A small image denoising model, trained from scratch.
Model: 32-pixel images, widths [48, 96, 192].
Training: adamw at rate 0.0027, 11600 steps, batches of 128.
Data: trained on numbers of one to four digits printed on busy colour backdrops, 73750 training examples, 20.1 epochs.
Rows from block 4, named by matrix and row number. Rows with one number belong to one channel. Each number is 200 + 40 x the weight over its row's rms, rounded and kept within 0 to 999. All counts start at 0. After the name is the row's rms in percent of the matrix's.
# convs0: first 3x3 conv (model.enc.1.1.convs.0.weight, 96x96x3x3, standardized in use), inputs 32-39, a 3x3 kernel for each
# convs1: second 3x3 conv (model.enc.1.1.convs.1.weight, 96x96x3x3, standardized in use, transposed), outputs 32-39, a 3x3 kernel for each
convs0.0,097,169,182,213,184,191,204,205,237,220,169,171,130,189,240,236,247,265,211,210,231,194,249,232,204,197,218,235,188,211,194,190,221,213,195,205,204,216,238,217,190,219,201,186,203,185,208,261,218,168,217,197,199,237,183,195,179,154,177,181,161,201,209,178,198,198,174,255,239,233,257,257,239
convs1.0,091,189,225,201,108,153,182,137,182,167,260,262,285,224,232,257,227,216,198,169,184,220,190,189,182,184,153,141,234,226,235,258,221,220,246,246,213,181,174,200,192,171,210,238,172,181,221,236,243,227,256,231,223,256,197,230,249,187,213,238,193,184,194,179,175,226,261,183,196,223,173,225,244
convs0.1,103,256,173,183,210,160,209,180,137,239,213,235,209,233,174,183,246,194,169,176,202,247,161,228,277,168,188,204,176,171,198,130,152,198,173,229,241,171,235,251,198,204,235,204,203,200,251,235,218,264,223,173,184,190,178,128,175,186,171,190,178,207,202,184,249,154,155,186,177,220,181,230,231
convs1.1,098,195,223,228,182,206,214,137,181,176,213,237,240,279,259,206,259,238,176,144,176,212,185,169,210,166,162,201,238,228,186,216,208,168,217,212,154,155,218,199,156,240,233,158,227,211,249,190,179,200,210,257,183,204,250,219,182,217,256,228,187,254,246,179,191,172,182,237,181,197,202,188,215
convs0.2,090,207,221,192,195,228,219,183,254,198,157,141,179,171,198,173,153,196,169,220,174,163,210,227,245,226,237,221,208,203,192,239,251,203,242,271,251,189,193,222,272,217,220,271,175,218,234,228,231,248,192,183,173,100,121,201,203,190,205,174,180,216,203,163,221,194,201,172,181,256,232,202,225
convs1.2,105,219,178,156,177,107,141,194,201,207,225,196,185,267,296,172,224,195,195,184,168,182,216,184,183,122,177,178,174,204,224,207,245,247,232,233,203,234,174,121,238,224,144,194,195,179,227,174,183,219,235,215,202,263,251,230,140,208,179,156,184,190,207,207,224,185,192,198,219,203,157,220,199
convs0.3,094,199,147,192,156,156,212,198,114,212,164,215,176,210,275,216,169,234,199,201,176,187,190,203,169,178,223,184,205,194,252,242,232,204,260,218,227,211,186,210,228,217,198,274,210,163,165,208,180,185,259,127,220,244,208,217,195,178,229,246,212,224,219,190,198,157,167,185,203,211,151,202,168
convs1.3,103,154,210,245,177,229,256,179,227,235,167,221,227,174,195,222,167,172,197,192,221,257,197,183,230,220,209,237,218,224,217,190,227,196,168,190,162,217,166,193,201,191,170,152,181,169,261,223,166,154,142,181,158,140,213,199,210,221,173,146,195,232,193,225,198,215,155,172,215,112,196,168,154
convs0.4,085,190,169,145,132,85,98,129,146,181,211,224,213,205,178,214,254,210,202,154,218,228,105,181,195,145,203,220,191,218,201,219,255,247,180,227,238,182,182,243,179,180,261,180,176,217,233,195,205,291,228,237,217,188,207,203,194,177,205,191,176,220,210,216,173,199,235,233,246,292,173,187,270
convs1.4,088,306,273,221,347,331,233,221,262,210,246,248,237,190,182,194,233,215,179,185,212,234,167,196,235,185,183,189,157,192,238,152,191,193,143,190,208,184,219,254,243,294,307,195,218,231,219,191,207,182,153,178,133,114,124,166,180,177,203,233,231,176,215,227,226,206,182,208,215,209,213,226,206
convs0.5,099,201,196,200,203,176,202,171,145,204,189,248,194,138,210,177,227,186,161,156,173,170,162,163,162,168,170,184,170,219,212,218,227,162,200,187,151,198,246,298,133,215,294,130,202,232,196,252,216,233,259,177,199,200,159,208,221,211,194,235,194,208,185,211,226,248,246,250,282,259,178,248,213
convs1.5,095,271,195,194,282,228,270,237,201,190,252,240,246,203,227,271,184,215,270,190,256,211,207,290,232,216,258,213,237,228,197,242,217,208,195,191,201,183,197,314,191,182,281,244,183,230,242,245,242,255,237,189,245,196,160,245,241,251,180,174,190,154,162,150,206,137,182,178,169,194,163,178,225
convs0.6,091,174,191,191,196,216,112,163,196,147,218,218,196,196,212,180,178,217,210,191,183,185,220,193,185,170,198,202,229,162,131,234,186,174,205,199,225,180,187,204,201,208,215,222,220,229,186,203,230,151,137,185,176,188,175,232,225,198,236,214,192,233,189,170,147,175,182,163,197,185,193,196,126
convs1.6,095,215,207,165,223,226,196,225,210,192,202,181,154,240,181,131,267,202,182,232,188,209,232,209,232,210,225,236,222,193,191,255,249,221,285,297,266,159,136,56,174,147,79,195,166,153,218,195,184,221,159,168,210,185,141,191,182,248,181,188,195,216,220,164,165,158,188,151,148,157,157,177,138
convs0.7,097,201,221,208,226,236,233,207,222,230,190,196,185,167,242,186,168,219,213,232,223,221,213,186,243,136,129,172,143,209,234,202,247,218,198,190,169,196,215,239,202,222,250,184,199,211,188,253,208,178,206,173,208,231,180,174,164,156,183,191,188,150,188,206,202,212,198,195,208,148,200,182,125
convs1.7,098,175,194,206,194,209,196,153,188,189,180,205,210,185,204,193,224,197,171,157,191,151,256,208,156,260,237,152,88,148,138,151,194,189,189,206,203,174,137,202,181,143,240,136,106,220,227,190,245,162,125,168,239,203,212,209,226,249,214,242,208,212,247,199,197,186,227,184,205,231,103,161,213
convs0.8,096,165,171,219,190,161,227,212,224,199,185,222,174,158,267,231,162,167,153,175,172,150,265,229,151,242,230,160,173,158,247,175,187,200,157,181,185,236,231,205,288,267,206,196,151,161,253,218,187,226,207,197,225,198,161,160,175,192,213,205,232,182,178,185,215,137,144,246,187,159,237,208,137
convs1.8,093,154,169,235,152,140,206,236,250,238,183,219,234,198,173,192,205,150,158,222,227,238,235,171,185,233,186,210,158,149,141,226,216,201,190,198,172,221,163,162,199,199,192,186,191,232,136,145,185,222,237,241,179,161,167,166,169,161,204,185,178,213,217,228,203,168,155,222,146,148,158,129,166
convs0.9,106,161,189,185,207,231,234,189,263,208,153,226,202,167,216,172,145,105,150,147,160,150,234,267,220,227,224,178,141,142,175,177,149,185,218,223,232,146,167,202,186,162,148,205,146,149,203,158,135,152,203,200,157,209,203,220,243,224,198,188,225,184,196,182,140,156,128,163,158,201,221,202,265
convs1.9,105,206,202,173,177,163,169,201,197,192,199,229,236,208,224,244,216,195,252,231,167,182,183,124,179,234,172,211,196,192,192,190,236,249,249,260,245,232,184,206,218,187,198,204,183,191,143,148,199,188,190,215,281,214,216,149,201,229,137,158,206,164,172,239,156,140,170,179,261,226,218,217,178
convs0.10,088,205,233,213,173,209,212,182,196,187,217,215,199,254,253,204,183,193,201,266,282,241,208,208,203,145,211,189,170,204,207,205,249,230,227,254,182,179,206,235,224,252,270,224,205,201,124,205,255,202,235,228,252,285,242,179,223,202,226,266,179,170,221,206,174,150,181,181,182,184,193,165,169
convs1.10,100,173,201,162,139,211,184,128,197,201,204,192,229,139,163,209,84,166,204,200,211,162,244,244,126,206,146,62,242,210,215,223,230,235,172,173,176,192,162,188,216,202,194,168,145,200,177,134,200,207,225,263,216,251,240,175,112,123,237,155,210,212,227,230,169,204,181,152,180,184,185,169,189
convs0.11,090,233,87,187,185,118,189,273,198,205,191,213,183,170,199,192,180,199,182,268,256,235,263,283,263,214,237,229,221,258,260,203,198,251,234,241,249,217,197,217,216,181,202,248,192,214,194,186,147,234,214,201,245,208,158,207,208,163,242,234,214,209,176,145,328,209,143,253,209,191,206,196,210
convs1.11,096,132,156,217,151,178,169,229,178,154,197,246,252,226,232,247,189,264,215,200,206,148,179,146,157,125,141,176,192,228,183,185,179,197,117,166,202,200,186,187,203,217,193,225,218,157,171,134,150,194,190,217,114,112,112,222,195,115,240,160,159,204,187,220,131,164,164,190,219,188,212,222,181
convs0.12,102,173,159,187,170,147,147,181,155,186,222,237,149,257,260,240,238,200,210,158,203,231,196,215,243,175,215,258,210,206,172,239,272,238,211,207,236,171,224,174,162,226,178,136,220,178,227,226,190,292,275,240,193,232,177,254,277,229,226,255,259,215,239,235,204,204,169,221,247,203,153,179,202
convs1.12,084,202,233,241,195,250,252,212,242,223,234,194,168,264,237,160,255,229,169,215,225,241,214,241,287,199,214,241,234,261,252,262,274,262,296,292,258,207,213,179,232,237,211,237,218,178,229,241,205,246,286,243,194,229,209,232,261,248,174,199,222,169,191,192,207,205,234,232,267,254,206,269,237
convs0.13,096,230,214,191,190,198,178,177,185,148,210,206,196,234,215,169,193,210,189,188,235,211,179,246,220,230,218,221,221,218,189,182,175,153,135,146,173,137,184,167,147,196,195,199,209,228,190,214,205,146,221,204,78,185,206,198,206,186,237,257,201,258,256,208,241,302,211,290,332,251,209,197,202
convs1.13,086,213,239,222,194,286,264,182,242,206,209,197,189,241,199,198,239,179,203,178,184,184,208,171,243,197,223,286,204,221,210,221,229,175,248,248,185,228,221,232,220,222,252,209,218,209,270,275,237,230,214,175,138,118,164,231,192,141,233,203,144,232,229,196,233,258,235,197,192,161,205,160,123
convs0.14,095,248,188,175,209,153,144,216,190,209,222,224,245,175,161,231,213,192,263,154,163,204,102,129,187,167,161,191,268,258,241,239,239,220,241,242,232,218,213,190,270,225,198,271,198,160,187,207,197,171,247,238,110,206,241,160,146,182,151,161,223,228,214,249,178,232,179,141,154,205,147,185,277
convs1.14,085,194,185,162,285,269,245,223,205,181,180,207,204,106,155,172,141,204,236,186,223,227,166,225,245,205,232,213,170,206,239,152,198,269,116,162,248,176,169,171,231,213,217,198,161,164,230,256,275,163,168,174,151,147,115,165,195,188,182,218,236,168,190,234,252,189,61,213,125,30,190,167,159
convs0.15,097,201,185,105,190,201,169,208,222,209,235,189,243,284,240,266,215,262,264,118,124,195,175,114,179,245,201,161,207,271,252,148,144,170,159,140,156,179,204,186,152,185,178,156,173,145,154,200,178,133,216,227,169,270,272,161,185,252,192,217,255,231,243,254,223,202,149,184,180,169,202,216,150
convs1.15,093,187,186,187,220,188,170,272,185,200,204,180,185,182,176,177,150,201,196,171,135,159,231,201,201,246,271,276,232,197,208,191,210,195,164,156,170,210,252,296,210,233,281,195,210,246,233,222,210,188,209,199,199,231,234,165,139,149,132,132,146,191,207,232,246,257,226,257,223,191,185,158,162
convs0.16,102,205,237,224,214,218,214,221,244,242,218,171,192,236,206,167,205,197,166,265,225,226,258,214,166,193,220,182,246,220,240,203,230,233,197,188,150,176,197,214,161,195,184,144,181,180,155,230,221,187,228,213,154,201,129,186,202,168,176,146,124,177,120,113,203,259,280,191,264,272,182,216,216
convs1.16,096,185,186,184,181,248,209,134,226,215,203,226,174,160,232,252,91,193,239,202,188,136,186,178,126,172,159,90,185,203,154,210,221,212,103,147,203,226,241,248,207,263,240,185,239,211,254,246,195,221,255,175,217,237,146,252,254,236,222,219,241,136,209,239,193,194,248,198,196,227,212,198,163
convs0.17,100,249,219,187,228,182,176,238,224,216,244,217,210,231,178,180,194,209,194,212,194,190,183,183,221,160,158,199,180,209,205,156,199,159,153,166,137,226,227,221,226,197,245,216,205,257,65,139,68,177,191,215,284,305,325,192,216,196,178,197,212,226,275,227,154,123,52,182,201,96,209,263,151
convs1.17,097,150,184,194,240,287,288,228,240,233,197,217,218,215,248,205,179,229,196,216,177,126,201,118,53,142,90,74,200,221,196,184,230,196,128,113,162,206,226,289,201,212,231,190,192,197,124,81,146,190,205,236,269,268,284,154,111,206,181,160,220,221,237,239,211,214,201,243,192,203,205,205,187
convs0.18,107,184,211,206,229,261,236,196,200,186,204,199,156,172,249,216,164,226,208,249,208,138,252,201,139,226,195,162,177,190,204,209,263,257,181,236,167,242,201,138,247,223,190,206,181,172,221,200,212,204,204,176,224,236,246,210,204,183,161,239,205,162,231,202,195,194,197,200,220,184,174,180,152
convs1.18,109,223,156,186,188,171,249,170,194,227,229,231,201,286,199,229,211,139,280,194,194,201,182,173,170,156,150,163,168,186,221,259,241,272,189,194,217,222,183,187,280,189,239,216,167,253,219,202,185,235,260,202,259,234,180,189,263,185,192,299,170,168,186,194,172,187,187,228,250,185,220,230,169
convs0.19,095,204,207,157,235,208,164,287,192,154,176,166,211,214,233,241,196,210,160,171,196,181,152,215,244,169,199,189,178,176,179,208,213,236,174,129,209,144,180,171,224,279,224,271,269,234,206,211,170,190,242,187,183,283,225,194,218,226,158,193,222,159,213,227,179,203,184,233,261,247,212,220,225
convs1.19,086,165,179,242,281,207,212,260,179,195,257,232,188,216,219,194,206,204,220,162,214,243,180,222,282,177,194,210,140,208,248,162,197,215,168,186,181,213,203,237,224,200,191,153,176,174,271,241,196,214,182,204,220,247,244,161,177,156,155,198,195,151,177,154,213,196,262,191,211,241,176,170,189
convs0.20,104,179,202,186,197,210,164,171,178,146,173,220,152,201,224,182,171,198,139,257,260,198,245,202,162,172,216,187,156,178,182,176,207,199,205,189,214,197,160,139,237,217,155,222,216,186,123,168,130,164,227,159,153,246,201,218,269,202,200,261,197,157,195,152,202,220,192,206,216,200,157,206,147
convs1.20,108,216,173,204,187,144,240,193,208,223,248,205,212,250,209,196,151,209,215,192,227,202,211,244,236,193,206,196,189,266,226,227,255,226,226,269,234,247,118,90,275,158,121,258,185,144,179,175,167,146,117,144,189,128,127,258,372,290,243,300,243,200,236,198,186,222,205,186,240,229,177,162,155
convs0.21,105,167,190,206,193,159,224,205,211,216,180,168,179,204,252,224,196,244,181,211,213,191,227,202,211,190,182,141,139,138,135,238,209,201,205,253,169,194,204,167,205,218,187,257,220,176,164,212,162,214,286,296,232,234,231,209,229,216,208,208,226,163,138,167,180,185,195,188,218,201,209,194,120
convs1.21,100,172,171,185,192,190,226,199,187,206,245,249,281,225,212,240,289,284,285,212,196,176,183,161,190,167,179,182,242,219,234,219,248,205,205,213,226,177,206,241,205,162,201,229,209,190,179,180,203,140,200,205,248,296,226,121,127,134,61,75,79,62,68,114,210,191,210,244,188,175,209,217,203
convs0.22,105,186,193,150,186,140,174,182,201,157,195,207,200,179,139,211,154,197,194,223,230,169,181,180,197,217,211,184,175,178,159,218,180,170,234,208,213,182,163,190,193,159,202,222,228,233,313,231,197,250,163,114,175,119,39,266,261,210,239,232,185,223,222,179,203,224,188,158,168,208,99,174,202
convs1.22,114,232,202,197,237,233,181,231,213,154,214,203,191,242,214,192,286,223,193,179,199,194,176,213,194,179,206,211,200,225,209,232,254,218,300,276,263,229,148,68,267,215,99,296,238,139,251,252,229,203,189,176,144,132,134,217,157,184,183,138,153,198,173,148,177,172,211,148,189,234,179,244,222
convs0.23,102,180,154,192,163,187,190,191,193,184,124,26,223,261,38,157,221,138,131,159,192,168,165,176,167,156,159,171,105,145,248,164,173,254,244,224,207,205,190,189,236,205,203,176,221,211,217,188,170,187,184,206,165,192,238,245,219,211,181,186,224,189,201,236,175,228,281,189,242,258,211,238,217
convs1.23,102,179,193,215,190,195,211,180,199,209,263,250,249,201,247,202,172,267,215,202,229,224,249,226,237,234,210,207,226,202,220,214,196,229,222,213,175,222,222,192,235,195,195,242,200,198,236,204,244,235,188,217,220,184,176,190,207,223,227,217,245,233,220,215,246,221,190,229,183,211,178,178,250
convs0.24,090,241,197,173,194,184,152,215,169,221,216,212,178,236,226,195,169,173,207,176,191,170,262,265,168,252,239,249,227,226,170,212,199,171,189,204,230,286,222,220,266,202,206,195,214,226,149,187,217,194,229,266,175,184,220,175,160,168,240,222,210,257,203,209,179,147,144,142,119,207,191,148,198
convs1.24,097,200,226,169,166,216,141,211,178,180,140,202,229,196,207,230,208,211,226,204,160,201,193,154,174,209,170,199,130,169,140,200,155,156,192,162,158,139,156,184,127,162,186,228,213,209,270,249,208,236,191,122,137,108,129,162,207,211,196,236,203,176,191,190,152,179,262,179,240,263,186,260,213
convs0.25,112,245,219,189,223,195,182,167,145,202,183,215,187,205,212,192,167,178,215,210,184,184,225,218,207,210,168,207,186,193,189,188,227,191,250,141,226,222,157,165,173,194,185,205,245,214,230,201,162,205,188,150,189,189,215,169,195,193,215,217,194,189,192,181,230,224,179,207,225,216,162,183,163
convs1.25,108,159,193,168,175,159,246,250,186,218,155,191,182,161,194,238,170,217,220,194,173,126,177,129,162,193,178,171,172,177,161,163,193,199,177,201,186,206,207,240,237,171,193,208,184,207,222,252,270,168,183,221,164,156,135,159,180,222,139,195,249,210,235,226,248,189,225,234,208,260,229,222,239
convs0.26,084,128,89,131,112,76,128,163,159,188,219,263,243,170,265,229,140,234,172,112,141,171,105,154,253,169,211,233,201,224,167,199,211,193,130,171,191,164,217,251,148,219,246,150,205,170,223,200,168,206,203,190,219,245,197,231,224,215,222,177,185,235,203,225,171,168,147,242,252,170,205,269,231
convs1.26,096,228,254,240,217,201,168,228,231,216,207,188,203,192,203,203,197,181,163,123,177,242,180,267,325,162,250,311,220,235,235,185,164,202,184,200,221,177,249,261,220,288,271,195,263,247,278,268,271,206,211,228,231,218,189,147,166,165,238,265,236,217,233,179,211,172,208,234,186,206,248,197,204
convs0.27,106,172,210,184,145,185,168,168,161,172,167,220,208,243,272,201,176,159,181,195,186,225,176,131,68,154,119,131,147,165,180,220,168,146,231,210,173,211,194,228,222,228,246,177,181,213,263,223,214,249,233,211,158,151,149,207,200,174,186,197,243,186,194,203,188,155,288,235,214,254,246,215,214
convs1.27,099,243,205,235,267,214,227,219,172,218,290,267,255,246,244,247,185,196,258,206,240,277,184,213,248,161,165,221,232,250,233,222,220,186,214,222,191,191,168,168,207,170,146,199,184,175,200,244,250,247,258,216,187,170,167,149,210,244,172,172,156,200,229,210,195,171,204,200,192,183,227,218,203
convs0.28,109,185,186,178,181,216,191,186,258,220,205,228,210,177,233,191,174,228,225,172,199,161,192,224,153,165,239,197,220,233,218,170,199,208,162,161,190,196,215,159,238,182,126,191,187,173,159,159,220,190,176,250,228,195,287,229,201,201,140,187,196,154,239,222,131,179,237,133,205,247,138,257,288
convs1.28,099,173,152,213,162,173,204,174,151,248,164,169,223,179,160,191,157,115,154,197,115,173,180,127,196,189,157,205,203,210,232,164,167,198,155,144,191,234,158,184,222,141,201,194,165,208,224,252,169,176,224,179,180,250,219,181,189,213,193,245,209,197,250,194,156,206,234,194,187,242,206,162,244
convs0.29,088,208,229,186,220,216,173,166,170,192,197,201,181,177,211,209,153,189,216,167,224,214,225,186,191,201,171,259,235,198,161,212,177,161,185,164,174,176,171,185,248,230,243,229,164,214,119,96,131,180,170,193,195,246,229,159,181,182,181,196,200,159,180,207,234,276,176,277,261,138,202,129,167
convs1.29,073,216,147,142,79,137,233,155,228,301,188,180,213,145,145,181,127,107,156,158,165,217,244,178,223,187,174,184,209,187,191,165,203,208,129,180,182,216,169,223,259,231,227,232,167,201,184,183,194,193,195,197,213,144,130,177,135,146,213,100,194,152,186,214,255,226,182,223,169,156,233,172,166
convs0.30,120,196,232,192,183,168,228,198,179,196,162,184,196,212,196,195,188,219,164,177,154,188,204,156,124,225,241,204,155,176,169,172,221,213,211,228,227,196,174,138,233,213,130,210,208,189,230,189,178,263,192,155,264,215,169,188,191,183,181,185,183,225,243,231,229,196,101,215,181,121,216,230,119
convs1.30,113,183,220,152,246,213,170,252,222,180,203,188,184,229,218,220,224,243,234,180,179,215,199,226,271,188,221,277,218,153,174,242,185,231,240,195,232,193,195,166,179,211,190,199,209,200,208,204,206,229,213,194,272,256,194,227,211,205,260,258,268,247,242,264,157,96,70,183,174,233,163,256,265
convs0.31,107,172,243,255,159,200,261,211,209,229,217,191,183,205,164,196,207,178,162,177,172,184,175,134,225,132,92,185,248,200,208,208,195,193,200,194,192,153,67,90,47,0,52,89,57,151,138,128,179,191,215,286,227,233,280,200,186,227,216,218,250,147,177,206,222,182,209,200,160,236,226,186,228
convs1.31,109,199,210,201,182,155,156,192,168,170,208,191,226,183,182,227,117,177,241,169,146,128,246,175,155,210,156,152,192,248,256,230,213,190,157,173,143,157,85,77,64,39,46,84,90,88,139,120,144,226,167,214,219,180,223,165,235,232,120,175,232,167,177,266,154,251,241,169,224,205,175,185,214
convs0.32,108,245,123,228,206,167,199,176,184,232,197,221,217,228,232,187,186,213,214,239,224,212,211,189,150,163,197,171,230,257,233,166,218,245,206,197,193,203,223,168,202,193,162,219,269,178,167,190,249,249,211,236,220,196,209,236,231,186,201,202,171,179,181,178,225,235,250,115,160,207,133,149,206
convs1.32,102,178,205,219,197,193,164,196,263,193,156,193,244,150,203,246,203,208,241,201,159,174,182,168,189,174,195,172,172,137,172,211,222,184,150,152,126,228,268,248,202,234,214,192,232,207,176,190,211,208,233,211,281,304,212,174,201,250,191,216,185,218,219,182,205,195,218,217,150,221,262,199,213
convs0.33,086,215,200,200,254,223,194,222,208,189,207,242,186,170,181,188,129,139,117,253,221,221,323,283,233,199,238,185,193,179,194,206,192,154,209,181,194,282,218,174,278,276,220,224,231,242,233,231,226,217,198,157,115,161,127,221,187,173,258,205,158,212,184,143,268,238,212,260,178,175,238,196,215
convs1.33,091,236,241,155,214,181,102,219,154,171,158,218,195,180,247,248,168,192,158,144,140,129,209,141,103,220,133,74,156,150,200,164,193,211,178,177,179,258,165,136,235,217,139,232,204,178,178,210,202,205,205,152,218,220,153,222,216,140,254,231,216,262,262,267,219,213,169,191,212,215,197,202,196
convs0.34,105,194,194,165,184,159,198,184,182,216,186,187,180,157,134,184,166,208,192,205,210,219,177,219,201,226,227,206,181,198,179,258,161,184,190,159,194,178,196,197,238,211,194,221,143,175,159,186,165,232,218,244,187,241,263,243,243,212,187,153,205,221,236,221,169,87,31,179,171,198,218,291,306
convs1.34,109,175,174,226,193,199,211,234,215,191,242,232,243,196,169,221,191,185,251,203,184,222,179,193,221,134,190,232,210,239,249,158,175,204,161,183,175,232,202,198,216,194,241,199,180,212,204,243,243,222,235,206,191,183,167,193,221,193,202,256,242,239,253,183,206,225,274,239,190,230,206,201,210
convs0.35,112,196,158,193,226,225,219,176,143,190,205,230,188,160,151,117,233,218,197,151,135,104,234,216,148,224,186,175,250,222,191,201,196,219,223,196,241,166,161,162,217,146,153,227,163,147,264,214,193,203,203,259,240,226,241,183,211,236,207,240,206,206,186,222,151,96,118,184,155,138,219,138,145
convs1.35,102,260,234,183,176,158,167,148,196,234,157,209,212,168,217,194,185,210,224,192,199,206,180,165,212,215,198,208,202,203,235,207,183,234,194,197,190,175,159,152,191,202,184,204,199,179,167,167,163,195,183,216,258,274,205,233,236,169,175,172,176,194,188,256,190,188,218,190,250,243,263,203,198
convs0.36,091,223,258,241,252,256,225,237,226,244,213,190,132,212,230,173,182,196,180,220,211,204,191,232,220,211,187,165,212,185,190,203,184,212,223,210,170,202,171,143,160,173,183,219,214,226,176,211,181,212,257,257,224,276,254,191,195,182,204,222,228,200,207,228,131,143,112,182,174,100,200,156,99
convs1.36,100,102,118,127,71,190,224,124,281,295,166,187,202,116,163,156,120,161,154,225,201,162,258,197,130,213,153,108,237,209,175,200,171,125,155,119,118,195,200,200,206,226,204,181,189,185,182,152,162,214,205,194,222,211,209,204,83,180,187,119,188,204,196,199,200,220,187,192,204,192,201,194,200
convs0.37,087,211,182,202,199,196,215,184,224,234,223,209,178,242,189,200,229,232,229,177,133,199,105,163,186,178,216,193,214,209,220,172,249,260,178,214,204,157,190,216,224,221,225,232,195,167,186,194,197,181,203,204,147,172,210,200,202,196,229,213,198,221,240,217,196,202,184,217,154,153,248,157,131
convs1.37,084,183,201,180,161,188,197,177,217,214,173,162,115,128,77,94,145,137,179,205,207,230,217,129,171,230,149,205,186,201,205,210,193,207,206,198,159,216,172,163,215,169,155,199,173,145,185,135,178,97,121,244,120,166,229,186,176,75,225,173,151,174,165,175,173,221,202,183,197,203,189,179,184
convs0.38,102,200,178,134,224,171,137,198,152,146,244,208,221,231,221,215,213,188,175,185,212,230,175,194,231,190,218,259,192,184,201,237,236,232,210,235,209,179,216,218,178,205,205,147,206,202,214,241,208,180,199,170,192,208,173,253,241,242,216,203,207,215,236,245,164,155,106,234,213,180,181,116,194
convs1.38,102,243,233,189,209,213,188,216,218,199,213,191,219,202,182,196,191,192,184,186,194,128,168,206,185,195,216,180,183,199,196,153,180,178,164,173,173,177,190,220,169,177,192,169,162,157,226,248,245,239,232,214,200,138,148,275,293,220,212,200,168,173,147,134,189,206,208,212,197,171,189,196,211
convs0.39,099,190,192,174,229,224,195,193,184,220,201,202,228,163,106,220,205,112,215,225,217,176,215,211,178,229,222,216,236,235,209,141,141,278,229,188,256,186,178,203,219,239,245,161,211,209,230,241,229,163,213,188,124,189,201,179,183,169,198,189,179,208,178,179,148,161,187,187,182,154,198,184,180
convs1.39,098,128,176,177,143,236,269,184,236,243,169,182,145,123,142,180,139,164,196,231,177,142,228,172,170,189,186,191,169,127,112,82,45,86,162,98,134,185,218,196,202,176,148,196,172,147,164,204,241,193,233,215,188,199,150,258,180,181,238,256,223,193,262,217,187,203,203,191,198,189,189,182,154
convs0.40,101,179,182,222,224,203,197,219,198,170,212,229,257,202,183,226,175,164,189,187,122,137,196,213,205,127,182,199,226,204,194,183,177,174,188,194,168,205,198,174,202,221,191,172,177,190,190,269,258,177,241,205,210,235,209,220,183,227,270,243,251,247,205,226,140,191,224,261,203,186,225,163,181
convs1.40,107,230,178,195,197,173,235,194,167,224,170,185,187,177,234,235,205,170,167,219,245,213,218,299,242,195,224,215,224,231,185,167,166,148,187,165,138,191,213,212,199,200,205,231,204,187,223,192,179,202,214,159,224,234,166,135,176,155,191,243,205,259,249,210,216,148,183,218,171,207,228,185,170
convs0.41,104,185,204,175,242,198,201,196,197,182,206,211,163,192,188,137,218,193,219,155,126,85,294,267,225,246,268,203,257,194,196,207,233,252,223,263,238,191,183,207,173,222,191,225,259,218,178,248,241,191,247,249,196,293,265,118,206,179,210,187,196,187,228,231,220,152,61,252,225,108,221,219,142
convs1.41,101,209,223,184,212,175,172,248,162,220,199,225,174,166,231,253,193,226,218,212,198,162,239,184,142,123,173,154,190,210,212,187,199,172,171,215,192,165,174,185,133,200,230,192,216,251,191,208,241,229,242,229,205,237,185,224,238,199,173,274,239,254,316,236,206,202,151,148,196,254,237,273,213
convs0.42,100,208,204,208,199,179,174,229,221,211,214,238,241,189,195,276,202,149,216,179,176,183,201,245,240,201,204,186,231,276,251,208,214,234,211,184,170,211,172,169,98,151,229,150,180,225,189,236,221,226,268,226,226,234,215,210,198,234,237,238,204,210,208,217,208,199,237,238,287,263,297,322,264
convs1.42,096,192,275,227,268,341,215,224,187,183,203,201,183,159,183,248,230,216,262,206,203,207,199,196,218,187,227,204,290,251,263,223,199,229,210,184,175,194,278,324,166,208,277,194,205,211,284,251,241,263,157,178,135,65,114,133,172,207,183,170,175,220,197,212,245,233,168,180,175,148,206,143,172
convs0.43,098,168,216,256,158,135,212,195,183,182,166,225,196,177,244,209,140,193,200,210,200,216,180,193,215,193,185,189,259,262,184,233,242,206,206,254,235,205,204,200,181,195,216,162,187,205,279,257,223,274,239,236,247,212,157,171,155,168,171,149,149,179,217,186,235,271,230,249,282,260,220,294,312
convs1.43,090,196,223,237,217,234,241,219,217,216,194,177,209,174,154,207,156,140,198,177,205,203,184,212,221,216,223,222,190,188,163,183,183,158,168,177,179,165,194,217,163,189,223,161,179,205,202,220,221,204,217,169,194,179,139,171,139,170,206,193,165,185,184,140,177,163,188,177,167,188,202,179,207
convs0.44,104,210,167,203,220,177,184,216,185,236,148,202,237,199,235,236,215,235,239,164,195,220,209,217,241,237,248,234,172,98,104,193,144,153,170,169,179,151,167,232,188,225,236,181,196,119,200,201,206,222,251,227,244,259,209,194,210,246,219,211,218,225,169,180,141,119,64,199,158,108,175,136,112
convs1.44,101,202,159,152,158,209,195,193,235,175,164,220,228,145,237,219,237,280,220,159,160,212,225,203,246,232,211,237,140,153,175,170,195,140,209,213,149,204,276,256,219,253,205,203,213,176,198,201,189,129,195,148,213,213,185,102,37,167,99,84,239,144,173,165,174,225,191,174,251,195,210,246,235
convs0.45,086,194,220,169,209,15,185,225,202,232,188,182,201,195,221,235,159,183,211,189,190,132,224,249,194,226,248,226,233,198,153,202,170,215,201,234,223,195,206,147,189,223,153,212,241,169,184,215,205,188,190,212,220,282,165,184,223,199,196,164,216,175,235,231,196,132,163,196,117,145,259,229,167
convs1.45,102,77,190,192,250,226,199,206,150,179,213,174,217,161,168,220,173,202,258,232,221,201,189,89,187,160,231,252,203,209,187,201,185,173,200,161,181,197,227,194,188,173,147,242,185,138,237,200,248,262,208,191,263,198,183,176,145,216,169,196,221,215,214,184,179,199,180,201,126,218,190,242,188
convs0.46,086,191,168,143,190,220,177,163,170,176,179,188,151,193,275,173,151,251,186,113,178,220,174,148,196,145,179,189,238,234,222,210,263,237,203,209,252,207,173,185,201,211,169,158,147,209,159,161,119,127,168,150,185,161,121,194,203,209,221,225,210,209,176,207,163,165,188,175,221,197,192,184,206
convs1.46,110,217,235,207,161,193,191,193,194,223,155,164,164,216,211,172,211,207,214,190,203,207,153,209,219,171,198,228,207,253,227,188,255,255,222,223,175,209,219,198,236,224,141,203,240,184,248,196,198,190,204,217,253,261,225,222,179,207,209,178,200,207,211,227,177,146,205,175,267,175,213,222,201